Rows from block 3 of the text decoder, named by matrix and row number. Rows with one number belong to one neuron. Each number is 500 + 25 x the weight over its row's rms, rounded and kept within 0 to 999. All counts start at 0. Numbers have three digits each. After the name is the row's rms in percent of the matrix's.
# gate: MLP gate (decoder.blocks.3.mlp.gate.weight, 384x192), inputs 0-63
# fc1: MLP up (decoder.blocks.3.mlp.fc1.weight, 384x192), inputs 0-63
# fc2: MLP down (decoder.blocks.3.mlp.fc2.weight, 192x384, transposed), outputs 0-63
gate.337 102:497561536501490458486454488553503491527471493497480506488519465542467503496518483480502465489480487486497533531495528513508520487468506496503474562465493489526508457517505494509466526518504494
fc1.337 109:534532507535489503441466509517525511513523533517516516478532476544477542489516518493546486496468505516521507551507538515519518511496516474525514482462484485542484436515525512510471482513459519
fc2.337 098:555494534509513519507471494482471550507497437505487514471550449491473536456502508511523495493527495484472480505467484480458535493506511529526446534499461517484531511490511516485504551498541496
gate.338 093:532495480531471516481467473483474480505494483518506550520508469515528553499482473489513450479524493472441518476479529466517460492530489476492489526524502512506543531479517475445504487480482506
fc1.338 094:489497499460505500501503498505540456472491526482518455524495556498460445466497542517494538538491517508521465520492517546482541488470512500505495504466517469488473508501469502576439544509500490
fc2.338 098:463501493565474510511516501511500500489515541510521489528494477518512459517495473496500479509438510528519451497555534491525492540531494505521499523526532492555512505516537494516509481556515494
gate.339 092:487521500466515507524486494517479485483485545457500494511507486502497513490522548536503515517482501468498548522524473521470486517497516467486511484522513537468512473497554497476460483506524508
fc1.339 097:509478524549486469487506505503539515522520491547511489487454504491515483481509448490503504475492521514479463475487539492526483496517476525510518519501509470529473505488431505510524517498465496
fc2.339 102:508491484525468533545500483475473505549507547512536507461476480509461492523488484438480486488518502575505491467496498495486469488508508510461495510511528495524496482500500524514467484550523496
gate.340 096:503471510540462545477477501529485558499470467529512507482527495467493525476471489500469531517487521460459468513492464506503513502485515483502498480480503449520494484475504516492535487433489475
fc1.340 094:508469510521455522484486521520485535498473473544526511465524503481480504495474514487467508496518517493474458510500457518518496505488508485501498496478491464487488495468494507486546474445499475
fc2.340 118:495493470487525465484524526502504487516499500472509504532454505501514527486482614506507483507518503453537512527503507544505491520470457533500497506490480522457504461498480504492476527494496490
gate.341 110:501508489482513503456490512513519483443504503464514513467509525516563502497514542517532457490456498549500450500502508508490502507473496467502481489518549485550502486495541481525478468531492480
fc1.341 114:501509488484518504455493517512525480443498507455510511475513526521558499496516553519524460492456505560507446495498510504493496511475496472513474499517544501561509482496534485523479474532501480
fc2.341 137:493497513513481474500505527499498495545445473535515528489496501457501488496487472492496517495532483524493519502519497499443527475514479536468477527483451519467528500496504488458510556484513492
gate.342 097:495503522520494514514507483484478513461495544524450510519512534535454495545565457495483484501496499472496520529488517524512542461513502508473513479477537495501504488507506514506490497505511506
fc1.342 092:507505513476538545486517521496500482513478517487467521513496507531493495506479558531454476492513538471482531508475526530493506503511499513481511501495468471536472538512529522515511474486535488
fc2.342 094:498487513524495514518526487516473494484521531490500497493458489477536493480481475464544492505520461565514480501496505523552493485467496471527490523513536511488505538463441473516491475489474494
gate.343 099:490487501491516505502479449538546503526533542476514525491465538476548510477509494530472506462471521452468469518473508507512480469456499510475516478473529481479444505493500492545511515531480510
fc1.343 098:514495506497506486482513522468427490495467506504489472529549469497450519540466509479525482535538476526526516487521475477454494519522507503526498524507500514540565486515512524477487476505521498
fc2.343 103:518500470485531505516513525516481499465523472510458514473471519549474514496475466538519509493532453509499497470465524480531527511543516470536504491503516484517528521502525510499516444487500494
gate.344 097:516501489458495454494473536470512508481523451486524519520486505516517524497500517498501545498523486459486543518514473504463504505526497496477534490514508476501508485502508456509448502530515507
fc1.344 095:541537487469511506498508485508488509481480522463503495480512516494506467492494489469492472491463503502478503478476504525489479482472481507523523507471527531511504521487495532506499466509497472
fc2.344 092:509536505479512491469524492498527475494476463502552519491536488509511480478487489512498546456499481508472477522506523504520497498494467508448512548500483484483476493451510504485508496493477501
gate.345 105:459483501466518488480490502517428537516524475486474525514533468464495452509461500474486477517480453444499481505520506502503516511477503454500498497515494524479529505470525466501512475481485473
fc1.345 102:517473475509546480504481472510470497503519439526494538551522502482541486495473538456481488509529460486504434485540506541481498478503513511490488490535522493502507529476531499525477478511477459
fc2.345 094:479511501534457488500473496499501486471482468477495536518551526477508485466514483487526479506510432480451477529551505544518492505489452469512469567497527492490487549483509478530521479488546462
gate.346 089:425495478534498514492526461480488478517511489515508508500524466521502533486511498511453536520545507475487518510523506515495482512525530491486520575442515521484481458467470516489524471473469528
fc1.346 086:540483492488493452511491485560536507492483521485463482482486478523541525489522546480493527477488486506503528485486507474510507476463466475517518474514514500583527465564524518516481515537505503
fc2.346 086:516518486533481499489518504479487557510514482532522478478524448507480533516490482523484482486508492510493519538502497533460514494480503538476470533468475492527465479532484469524519521552479510
gate.347 107:539485489517486494504454491488526565509457520528506490510494484486508499532461476476514505506572487463495496478519499448505534511485510536528531512551530476471531568533485526506445517486537488
fc1.347 103:509459519523481530481532488526489447514481484496466468495451494494488483484515531480527479482483504507485474473566499512500501531549474484457508490517467481505478510473497518513540506519459525
fc2.347 100:490504527525486454493499526511531474531491462476510480452491505475507470544508478529565538523492504586505477489484491500537473505515507507474512498510533484504468483476480513513485485466471509
gate.348 105:476490508480498470506541546475482503520523510483503496524507490487464482539484500549457501515472512467480522542478489521513468548444495515489502486525480520499531485497526479457528543516449505
fc1.348 105:470491510509510514508557552486494477503543565481484489535494487465506462546503486560502480528490501491474492539499466511523479515450501493503479482523462514496484500528515480478531566510499500
fc2.348 089:498475491546545487493497500521505515514499510495469502450462472440514476499521457543511439507507557513509494500490506496517486477514512483499497456537483500510496515512541513468493478474498548
gate.349 094:505464539547506535532494497479499500550502462541477526437520504538471492543468515506538502531498525478522481533543504497521507486476498517517509502535478498471480536512501490479520536451465453
fc1.349 095:513441517556520552503512516492486519546519474515453514447508502539505479520495511493503471515532540509527465468554497497544487496488467526524485500502485466490469557498454493505528499473434483
fc2.349 094:528479514512521471472511496456485516485488484448479472466486483486528551503488571509514533508521515447496504530554514487511452522486499508486524527491507478466488478469509538501521496440464502
gate.350 089:489492518457482450487480432513504511458482518505508516492448499495524499500510439510529504511526498450487514512519524489455463473565470482501470511506493454477505481496477501451491482490554442
fc1.350 081:538516504510455514485500481510548529485503515497493532503456510494495549505541431499550453468511524514488550499479517477490490479499472529519519493518505449465495494499494529429452476485534502
fc2.350 085:491523475498492487500473541554514489499478510493497548501507501523457499522475547522468504525474496478519485484511544465492487536534523500546516477507499501505489494509509517527463487464496491
gate.351 093:501511498474512461453471527506474482472520489513481488496464490533513463507549468502518491499454501478460526451484494510494478498497491473502467570471465525540520503498457516507515505473472522
fc1.351 094:547506480495491522489476539504477468460484509511487504456516490510529516508530558506543511569514521494518532486495482450459510514474462459528503478458466508543504492529428510500496496510472493
fc2.351 100:502472521512496479487530498528508473473523529523459515534533472540481472518525429502480509457490482543438528521476491505507490503547512477510513471509496518529508498517524503510518483483529507
gate.352 116:485507473459499481516515513509505518493543529482524558489507492506503549470533513496444540467524472501517549501519494532502510480527523500461478489485514448526492517491543478519471505487502504
fc1.352 115:488539529521523486490478467542469471519509490509469495505491527529539478487464532465505466513486514504497489523496520515500493510471484475526550541459471518497532449500509527504523505511482495
fc2.352 107:498520491496503453478542466519509490497534472501540548499523482531507467482513472481530479484506429553458472519511491517528475542509477516469508554471533503489492513470502504471516481513481491
gate.353 103:451457481520463469464506495518515490512522520492479507491469532556539504534541428497536505533512503472523461503526533502470489488510501440491512500483468512506538489460494503491548491533481497
fc1.353 098:486495453500503515475499486476517495537522468494449513475501556534518506519518497497534504542523514524519444488520495455445496538487507490493496526499478534508497509465505477490512448499482525
fc2.353 103:482517493482486536501484475498528512463456521520485528503491494474486496500482514472505478529531500449475490498514497518445481500525530440514484536527498445506501502517509514507527494508495490
gate.354 097:482523526518499474483444472478530519517516525512512529486492481527464507499518483482527475509508491472496507544574524555500463486514524481520480520479499445511528466495490508496493517486518496
fc1.354 101:495500526528517502507496486556508459478493537524484521497503472518504517454494534522491498507482539508493482490481514471516487458502511508529503491467493490547469486504551517480508501488499489
fc2.354 093:509501506550478525504460505530477533468562503505499517491488469509456522475483447470505526499512481535497524498501485558472505472462511503527514500491523463482542488480513470493485481528540514
gate.355 117:539447480464497503522503531487478478537524515509509523511475536490504482493533490444548530487520502490502482477464470496505501453495501503446496526517493486452481475506484484519480505445460517
fc1.355 121:539444490466525482506504526502490487533507503515508505515483535473516484505503499456536550479510478463507509519460488491472487461496501487460480505511491489449473467515481499508479495474456500
fc2.355 099:520482490478488524491479486502508525537519494456501511481503466501532521504558576501509552481510502433521505477486461506457476459460477474484482429502501490450528505477502511496496496498480542
gate.356 099:512559506485465516494487491534490487492461535523500519484473507547517443496530539535502515497487512500475461504467500519484492515534516466472504503472527509509513499502557492464495502498465502
fc1.356 105:527521512526514535548538520507511467484519475510523470479519529479545533489522522483485506459434543502515484504513508528496456479475532519501491499504539497503469541543540527541495489531515504
fc2.356 107:491465528540489469497516526495555494517456486463562513518524481462538518482527536507498491459475511491501523496525509539496504475516494531456521503473465491467513515517495490494481522482529502
gate.357 096:514492514520530516466526514465523507561505509492503519496511553473472496517500515507501480519528539515504531493496491531505506479485475529487484533466506484486476553500505513494511530454479509
fc1.357 094:491485495533571525543505496497476500494466497504486475519465485509492473507532519534532459496540495487498537507549529496532463477488502521473519501516464484535502509473450499539535487467470466
fc2.357 106:466496509502509514540468526524509485508512503506465498509502491543488493500518502455552513507495491526505487459486507529519506523523526488465509465499526459507539501514483524516518463478498485
gate.358 090:490498513514507508483550518486493534475537509469504502497490521526457526491473431499533481513489498493507510537537529475469484495504528466492504529543475472512527502469484509480480471487521516
fc1.358 089:457464488486495498502457475502502480497409478542482473492517470520518510506521538511517470473517495515479477483497497509510538511501487548481525530493534505495508509501470523504527513468510536
fc2.358 099:504498503495511506528532490483497491533476501520509453510511526490547510491483483509493539515471481481497502507453479517526515490440511457506514490490501472506528525503467462476480489495484490
gate.359 103:479522525459514470532481506503449517474540480515497533515539536522489518493456457499482548528478543500484511511494519523498508489499518530467524456478543482483532498472502528469538498495458512
fc1.359 097:518513512450485504506510508488501500504489450519523480458501516480477569489488505521519531496527492510505497516489552493506521564532496523494488479559542478491542497513494521469493463472481535
fc2.359 083:471499492471493503524457490448533537474480521529467515527496473509457513442510557464503494536480484497527477498554532475520512510513501482488483470527455510486499503538496504504500493481494494
gate.360 098:485498507504516509521492492455519539563521475513496444489505548490488494534511510487503500514542514500497513504542501497531500537506483497491493526487466490454512552493493494528526488496508507
fc1.360 097:512522532463499463484510522524486473494497520475505514522481499467492503478501490519472471480492447496498515520466481515451495484472489489504517491513529510547473470517505515495495495496553525
fc2.360 096:488463505502453478498519501530518495540512496501529539527493464507514467520513487505492462484529477557517461470455535508527470522509499482483550454498527536500455473551471448508473501524537466
gate.361 090:503496510507500540484520463512473482495502497508497479514475525518516524507530457491557501497479520476472526522517501517488492459496454492449532416501469498504437517505541479505468518491485485
fc1.361 092:479489449524507472481483537511488525481531516506514507484495472491495485461474481504472461528511505516552470472475521509508466465510520479510514476472503463505556482498457520477526459510495478
fc2.361 089:495492552529533485500525510492513500455510507467430523535479494497511499546514485505483483500500514501474503481471559525488515518476510546536520536536495487517515460508478504495479518489499500
gate.362 090:479503504527490489508451537462531505490467501450529483479487499483529504456515501477477503500430467419479560503524533501498541546508485513479493508450477523514513528523478496502519517541484518
fc1.362 089:492520515485531501497522514546515508555501476562485488445551473501470518482495484499493523505504538504471511477511502487517473513470515527501516494463483493434501484466510474452500466489530545
fc2.362 103:499480477499485482492468519488506527453509523517474479488505507547507522499490495516440486528445527521513475533495535518540533504499504470545515490503536519536492501494512482494481477477470507
gate.363 089:498521502486489550471486479501489500508464516480561488479528513507543490540477478466506511513460513425482522521478506489500504495524557511516524523494534526495516498539492525509500495529478470
fc1.363 084:533534477486523505431536547480488494493516523453471518531522501471538500496530474473535472510495517497482517472510472532460486480494509491508470490481497489489501507513479500490513479532496533
fc2.363 087:525496513482473438485523496541501478533496461462507523505524514481441491483501557511521496498492498493507510486505483483487498508486517540447532491515546524463519500475486492494501515512499524
gate.364 098:481514508526527520495461468460471454485457493476483482500518544484491510485526444468490506512465508496462510492480517491521482509535466485526501530503528556453466548509525445506523459489491522
fc1.364 106:549506517492447488503474514499504506524490486511484475519528504503449477492494505486503512509504537491479488465498491467514489476522533514492489540493522504518515553499490479523501447485494497
fc2.364 088:505491511449483463488458533527519466476450475505461487563520496485472488460480516485452498534487488528486456504498502517498484504493491487500499495526519506518523526527509505509510494484506509
gate.365 117:555490485486456488504471518506552531477424495487493498496541522507491545491488501498509496483547480523463462490529489520511536512484485503485537473469489488477469534506498522477520508490489510
fc1.365 119:516490489527524501494504523471496459478518517467514475475520446523493451488501527527484465493496523474519506496511511497481493505510541492497490523445499517521499531450497468521471476524504499
fc2.365 106:539469532489509484507518473497500487499490506463553482529537470548506499527515495514513488469505508473496494498517490487503501488484504482494525485457512538479500544537499488502540460538535504
gate.366 089:479560467483481494523515495505459496509494496515424488521510463537530479502504533487527482477516484460515513542504504521458498528539508459436494544508522538478466462486512489542510472483487506
fc1.366 085:486515511491474476493520471437457477507475447533474484528544490446522501490497533510474494481503504450502510508535478514464492532536497492475515515498563513437500514497482471524510460485512512
fc2.366 081:464471533539532439481503498464508484465461490515476469505537486515513499515502551526489526545499487480477494523496503492525487520522520483492503504509501532501506557505485508526512522469483511
gate.367 112:512497523561491490519496480501442468523485521500495458486520518449448503537486510514502511519464500479497491482455473480499498540505468524506491548473542473490493538480520512490520545505521514
fc1.367 105:494503470510456517517504485470447457497506487490503483493536503451509504512481507492468526507477510481514492486486483472474500538527515503531484528479541505461478504546548523518500498520524536
fc2.367 094:519492474550524433485500490473529488474467493479479479517500540505503468534508513538488517470461474472480503496491491520496482499498487472485505509480494578506454532496513472468502487523516510